config.yaml
model: "audio captioner"
n_mels: 64
win_length: 400
encoder_activation: "relu6"
decoder_qk_norm: false
optimizer: "muon"
muon_scale: "match_rms_adamw"
momentum: 0.95
orthogonalizer: "newton_schulz_5"
adamw_lr_other_params: 0.0011
steps: 4300
lr_schedule: "poly"
final_lr_fraction: 0.01
weight_decay: 0.2
Rows from block 6 of the text decoder, named by matrix and row number. Rows with one number belong to one neuron. Each number is 200 + 20 x the weight over its row's rms, rounded and kept within 0 to 999. All counts start at 0. After the name is the row's rms in percent of the matrix's.
# fc1: MLP up (decoder.blocks.6.mlp.fc1.weight, 1280x320), inputs 160-239
# fc2: MLP down (decoder.blocks.6.mlp.fc2.weight, 320x1280, transposed), outputs 160-239
fc1.399,105,184,166,205,207,201,201,223,211,201,209,207,241,198,207,199,192,172,189,201,182,211,201,196,176,206,240,192,225,219,192,180,230,217,187,235,187,200,224,168,196,227,175,215,164,226,208,174,186,180,171,203,193,200,199,217,175,183,209,198,220,199,181,221,183,205,237,169,204,210,207,244,171,193,193,225,215,208,215,159,189
fc1.400,074,198,198,232,210,194,203,212,211,196,144,216,182,225,225,195,168,219,207,227,169,176,182,209,189,188,234,213,191,195,192,203,171,211,229,218,197,220,193,211,211,202,192,194,185,238,164,221,198,218,190,179,216,199,199,271,188,220,174,164,235,191,212,227,200,210,212,192,211,209,196,213,192,184,178,245,202,193,235,216,179
fc1.401,101,152,162,227,188,170,188,237,198,198,230,188,146,218,215,237,172,216,200,242,193,213,191,233,169,204,226,190,221,226,225,180,197,153,195,190,183,169,221,195,183,197,180,172,181,198,201,216,209,202,192,184,211,186,187,160,209,199,194,168,202,202,210,177,193,208,193,190,206,203,194,182,183,203,194,232,181,210,181,249,215
fc1.402,070,203,192,171,240,207,214,205,237,188,175,204,207,233,159,226,222,204,180,195,223,183,217,216,203,225,221,188,189,199,200,210,228,178,189,196,209,208,217,182,187,220,195,206,270,201,210,190,191,184,242,171,177,223,202,212,215,193,186,225,177,211,187,185,206,181,207,187,226,189,196,190,215,188,241,191,178,185,199,159,192
fc1.403,079,195,183,217,193,205,216,193,202,222,241,185,218,159,199,227,196,155,196,229,221,203,224,194,183,203,189,214,221,175,213,209,201,215,221,246,183,187,214,196,196,218,173,179,199,218,247,243,198,206,233,206,216,183,225,223,209,176,182,213,207,219,172,206,214,206,182,201,182,212,218,201,207,195,230,221,205,164,189,216,183
fc1.404,096,194,186,178,177,218,199,202,257,219,176,230,186,232,208,186,189,195,173,204,218,202,202,146,180,194,186,201,198,249,223,207,160,201,227,191,198,206,181,197,161,208,186,198,215,208,184,196,212,233,160,202,189,164,202,217,215,227,209,170,205,205,191,221,183,180,197,228,190,215,177,165,193,179,218,190,217,229,173,221,189
fc1.405,089,201,158,197,191,228,178,186,177,222,212,231,209,189,233,181,190,207,183,182,241,220,177,175,193,200,192,230,212,207,199,209,233,172,178,139,176,169,188,205,215,161,201,199,196,176,198,231,209,182,204,202,179,214,204,226,187,226,224,177,203,185,176,181,202,188,218,227,197,203,226,168,197,191,208,192,209,210,223,220,209
fc1.406,107,182,179,193,210,199,202,201,188,183,189,189,197,216,214,196,179,219,228,188,206,199,225,157,209,210,179,164,192,209,229,227,203,162,187,199,168,197,171,224,208,205,188,177,234,197,196,190,163,181,192,196,190,162,205,204,203,233,202,227,178,198,191,210,197,196,185,208,198,211,230,178,194,212,187,194,224,189,191,202,203
fc1.407,080,231,196,274,200,228,225,215,192,161,218,193,198,205,153,194,226,216,147,206,220,212,211,194,225,193,192,211,213,194,197,204,174,182,188,186,181,178,199,221,177,210,192,224,171,206,205,212,252,181,182,188,201,201,197,222,221,213,216,209,192,192,232,191,214,213,184,211,230,185,191,182,225,229,217,230,178,177,187,202,192
fc1.408,096,167,225,179,242,199,217,217,196,194,186,211,196,227,155,199,199,196,165,207,154,192,222,245,220,207,236,241,188,236,204,198,232,223,196,177,186,173,219,182,217,209,193,168,199,216,198,196,172,238,210,230,188,211,186,208,193,203,183,222,243,217,227,213,215,224,221,185,191,206,195,221,229,208,161,214,222,211,201,185,199
fc1.409,075,214,193,236,185,235,227,184,199,170,195,176,227,177,234,215,174,223,196,174,190,216,194,208,196,174,184,220,228,184,205,187,162,192,179,218,208,198,215,173,206,162,229,208,230,195,222,168,148,198,207,185,201,172,194,214,202,204,225,197,190,225,194,226,165,192,219,215,207,202,171,174,186,181,198,211,200,223,222,183,185
fc1.410,117,200,238,211,209,149,209,243,206,205,192,130,213,197,223,205,201,208,210,207,191,200,218,213,185,199,201,203,199,179,213,229,218,160,213,201,192,218,181,225,210,185,184,198,193,222,221,168,176,192,182,193,165,162,185,219,174,207,201,207,200,192,213,204,203,191,217,223,186,208,175,184,179,213,198,209,188,216,195,188,179
fc1.411,121,196,189,230,231,186,191,167,221,193,216,157,183,220,221,212,194,221,207,185,148,192,231,197,184,197,186,203,218,217,203,210,251,172,156,215,214,200,227,244,216,182,198,210,200,184,201,237,209,189,165,189,206,222,207,236,179,207,212,183,225,198,209,207,201,174,229,214,201,238,205,178,185,192,189,183,180,151,229,214,230
fc1.412,097,183,195,188,198,219,219,171,210,204,162,176,221,189,189,210,195,199,220,234,211,199,178,187,191,175,193,217,183,207,207,204,215,226,194,234,234,181,185,183,192,168,177,176,181,186,171,180,190,196,235,227,179,225,191,176,211,170,205,159,216,229,196,169,201,217,225,208,144,182,256,205,211,198,205,227,217,190,207,188,182
fc1.413,087,216,210,218,173,180,238,192,176,184,194,198,194,197,167,255,215,216,194,184,217,210,176,250,200,206,225,179,235,158,196,223,217,191,242,220,187,192,222,180,162,191,156,170,216,195,174,186,193,224,184,204,187,194,191,198,230,213,208,203,182,189,189,197,199,182,198,217,207,195,216,194,190,206,225,237,213,199,175,177,202
fc1.414,103,243,225,192,230,215,197,223,217,193,200,198,203,225,201,181,166,214,169,176,204,216,195,201,210,213,190,149,207,194,229,233,226,205,202,199,220,192,227,205,227,244,170,208,173,203,167,207,203,155,187,191,222,230,184,218,198,227,212,171,214,180,195,202,218,193,211,223,195,119,195,223,222,235,185,222,214,179,225,212,200
fc1.415,105,199,205,211,192,219,191,178,210,173,184,220,218,164,217,209,232,180,226,168,205,156,194,250,173,183,170,170,239,195,219,203,207,200,234,198,191,186,222,199,188,200,207,206,187,209,188,181,203,152,238,219,233,165,198,212,224,179,233,187,183,230,175,203,186,203,216,203,211,219,231,198,199,199,195,199,196,168,230,167,260
fc1.416,097,193,178,182,209,193,190,187,212,186,215,237,194,211,205,230,225,202,184,193,214,188,195,164,190,191,203,224,205,229,173,202,237,207,200,161,212,160,224,205,184,187,170,193,221,212,190,220,190,211,209,211,190,189,167,172,186,194,183,217,202,169,200,204,224,208,175,169,210,200,192,185,203,211,230,206,217,188,230,215,156
fc1.417,122,181,188,199,162,205,218,210,211,210,185,245,234,224,185,180,175,183,223,199,216,177,199,219,166,176,178,250,222,222,202,260,222,228,126,207,167,190,188,194,250,216,187,166,198,212,207,210,210,228,226,173,223,218,209,173,210,176,229,188,225,190,176,202,216,199,214,211,212,192,172,179,234,216,220,196,217,232,225,215,174
fc1.418,096,189,195,211,218,206,240,225,193,203,178,220,196,167,202,183,247,212,210,210,188,196,185,208,215,209,190,220,196,176,239,208,205,243,178,184,192,201,182,183,203,163,204,214,256,220,182,206,200,200,208,182,193,202,200,208,214,167,220,203,174,181,210,168,157,183,205,180,171,179,213,218,199,202,167,167,162,185,161,203,159
fc2.399,096,204,224,189,209,240,192,176,220,176,220,216,185,192,230,186,209,200,194,228,205,243,199,198,184,191,218,218,223,243,216,201,219,151,206,182,180,179,203,200,228,202,222,217,252,224,189,204,167,216,197,192,192,188,191,173,228,179,181,199,192,163,195,202,163,193,218,234,222,201,210,187,214,196,202,202,215,179,201,231,194
fc2.400,077,181,182,192,197,211,220,230,207,171,184,224,211,212,182,172,204,178,223,206,191,211,201,209,219,198,211,214,201,188,183,217,207,153,198,166,164,205,208,214,195,210,203,234,212,180,195,181,178,206,183,200,217,182,216,168,198,178,200,234,215,192,206,144,224,191,222,194,197,232,200,199,196,206,174,190,225,174,218,166,170
fc2.401,107,235,212,193,193,223,186,236,214,225,179,180,243,157,168,195,235,197,206,184,198,182,187,230,248,211,209,204,207,194,232,194,202,195,193,244,199,195,194,193,216,179,200,193,201,175,187,189,206,231,201,226,172,227,216,188,174,194,225,217,227,214,218,219,189,165,192,199,164,195,175,212,205,170,199,194,211,208,191,229,206
fc2.402,075,215,188,225,206,224,186,185,185,191,222,178,170,181,203,212,185,185,198,202,205,200,195,191,217,232,217,212,200,167,208,189,194,220,174,219,212,221,197,211,226,220,223,218,180,208,190,219,187,195,179,174,189,192,186,174,210,201,212,194,238,203,234,199,197,198,210,221,163,159,211,213,210,198,203,213,201,167,202,204,171
fc2.403,079,186,156,164,207,194,188,170,200,186,196,184,230,189,210,191,221,228,204,212,171,241,167,174,209,153,213,209,139,200,195,180,203,199,198,165,230,236,203,234,183,205,231,225,194,173,205,204,190,233,197,200,180,239,203,214,209,197,238,185,210,190,199,228,222,224,209,226,191,185,182,206,210,198,172,171,181,200,196,210,175
fc2.404,104,219,205,181,195,206,219,213,154,211,180,188,165,183,188,193,230,165,225,207,211,202,177,230,195,203,176,185,206,196,199,213,232,203,198,198,235,208,209,221,229,209,192,225,189,203,197,210,218,172,242,185,196,210,215,207,221,174,182,188,176,202,203,172,220,191,237,198,199,196,187,173,188,185,208,211,150,212,198,170,188
fc2.405,096,185,222,191,177,187,211,155,200,163,160,203,188,171,190,196,229,192,198,198,197,175,221,203,212,200,195,213,204,204,235,174,177,238,199,211,203,177,241,210,233,196,198,199,161,180,200,244,197,190,184,181,201,210,203,210,208,178,190,210,190,205,216,194,182,211,204,185,191,196,188,183,231,204,177,212,205,196,209,195,235
fc2.406,116,210,208,190,204,227,230,187,207,210,213,194,188,190,194,225,230,207,197,173,196,186,184,166,169,217,180,199,188,166,190,232,234,195,197,213,222,205,188,196,204,178,176,206,199,191,222,202,206,180,187,190,204,192,221,229,203,160,204,166,238,217,229,195,176,251,205,214,217,148,172,221,183,213,196,163,184,241,204,234,208
fc2.407,081,183,199,153,208,204,185,163,209,240,177,210,187,191,239,220,197,179,207,168,216,167,185,205,156,208,183,176,215,222,199,234,228,224,210,204,180,217,215,173,220,180,207,202,245,176,219,206,200,224,218,200,174,206,211,167,184,193,190,176,203,229,189,221,183,195,171,170,191,211,182,193,177,190,196,183,211,194,201,218,205
fc2.408,096,213,176,241,220,180,220,184,193,187,189,211,223,221,245,180,206,210,149,188,242,199,175,235,178,234,198,200,174,180,214,195,190,186,175,168,166,193,184,175,226,214,202,198,230,199,204,163,200,185,240,204,200,207,189,159,181,181,179,185,155,202,222,196,211,206,230,193,204,158,231,223,197,174,208,219,192,178,236,178,230
fc2.409,074,200,190,191,202,117,221,245,213,194,197,222,196,204,185,228,210,188,164,207,200,205,206,191,196,211,166,216,206,207,206,201,168,179,193,196,198,199,186,182,180,230,164,179,171,187,195,226,216,162,168,235,203,221,181,184,197,196,176,182,193,237,234,224,214,171,206,173,199,214,201,217,217,220,195,184,188,170,186,195,175
fc2.410,118,203,223,210,196,191,218,188,165,165,224,241,169,194,205,213,213,211,197,191,213,162,193,184,178,192,223,202,202,201,216,164,148,204,193,169,216,195,221,184,192,192,216,204,215,210,183,186,215,237,199,202,198,230,282,152,203,176,200,184,193,234,183,180,180,196,186,196,176,221,244,190,230,161,204,219,156,216,174,219,190
fc2.411,127,191,210,211,203,237,226,211,202,229,205,215,151,205,210,208,190,188,181,218,210,201,184,203,163,189,155,197,170,196,189,199,215,180,216,178,198,230,189,192,192,196,245,171,192,169,217,160,220,164,226,178,180,207,211,209,207,183,182,205,165,200,201,169,190,224,200,197,245,168,186,221,190,230,199,221,185,227,196,213,189
fc2.412,099,213,190,187,186,166,176,179,205,168,232,192,215,192,193,198,212,190,181,165,178,227,230,188,253,217,215,212,209,202,231,153,188,189,194,195,187,196,216,209,217,212,200,198,192,203,223,230,202,177,195,225,217,201,217,217,184,236,151,255,224,208,199,203,197,157,167,212,228,232,209,196,204,170,183,178,198,176,221,197,207
fc2.413,090,180,185,215,158,204,177,213,220,186,219,213,218,232,200,212,195,172,268,206,180,170,214,188,155,196,156,222,193,216,220,185,220,172,203,175,207,205,183,228,194,183,229,219,171,225,232,205,184,193,208,222,191,203,205,240,189,207,236,203,227,187,214,172,243,190,169,195,232,206,185,199,197,183,169,173,156,195,189,187,201
fc2.414,106,171,194,230,173,199,227,191,197,236,208,192,195,196,170,207,214,193,191,212,212,184,174,217,182,208,184,211,186,210,148,184,183,211,200,194,182,230,196,184,209,208,222,216,220,187,229,215,189,233,208,216,178,164,187,204,180,236,184,193,219,182,195,172,209,203,230,190,176,216,173,161,223,199,208,201,170,217,220,193,208
fc2.415,104,197,212,186,211,181,242,195,186,218,166,213,186,224,195,173,207,201,179,210,201,212,207,172,200,210,214,215,203,181,187,199,204,177,167,218,176,213,156,191,202,196,223,208,207,206,199,205,192,211,164,209,185,219,187,215,196,227,157,219,187,184,220,223,180,191,181,202,176,203,204,177,219,222,202,226,190,217,157,211,165
fc2.416,105,177,196,218,194,239,168,240,199,161,172,204,200,189,223,185,193,231,185,187,144,221,215,247,193,172,168,195,185,195,224,205,209,174,177,218,203,174,189,214,225,207,190,193,189,181,221,219,181,218,219,172,202,237,191,197,209,201,190,166,180,219,214,185,201,207,204,233,215,205,219,222,177,192,166,206,227,199,169,213,188
fc2.417,116,189,187,208,191,218,208,215,207,190,227,163,164,205,223,218,213,213,187,207,203,219,239,216,199,196,223,180,172,195,185,164,198,174,254,192,228,231,234,228,160,208,200,251,188,222,233,171,230,167,190,225,235,183,191,214,187,230,186,206,189,202,213,182,220,198,194,199,192,184,235,208,202,187,191,182,225,198,172,179,191
fc2.418,098,252,199,231,224,200,201,198,181,213,178,243,146,229,209,211,213,205,187,206,218,182,215,196,203,212,204,199,206,237,219,207,196,223,165,197,210,188,234,212,204,239,183,176,177,243,212,238,159,189,173,185,225,179,240,216,208,212,188,197,212,174,219,218,212,224,191,241,205,191,164,222,206,155,239,195,218,191,205,223,197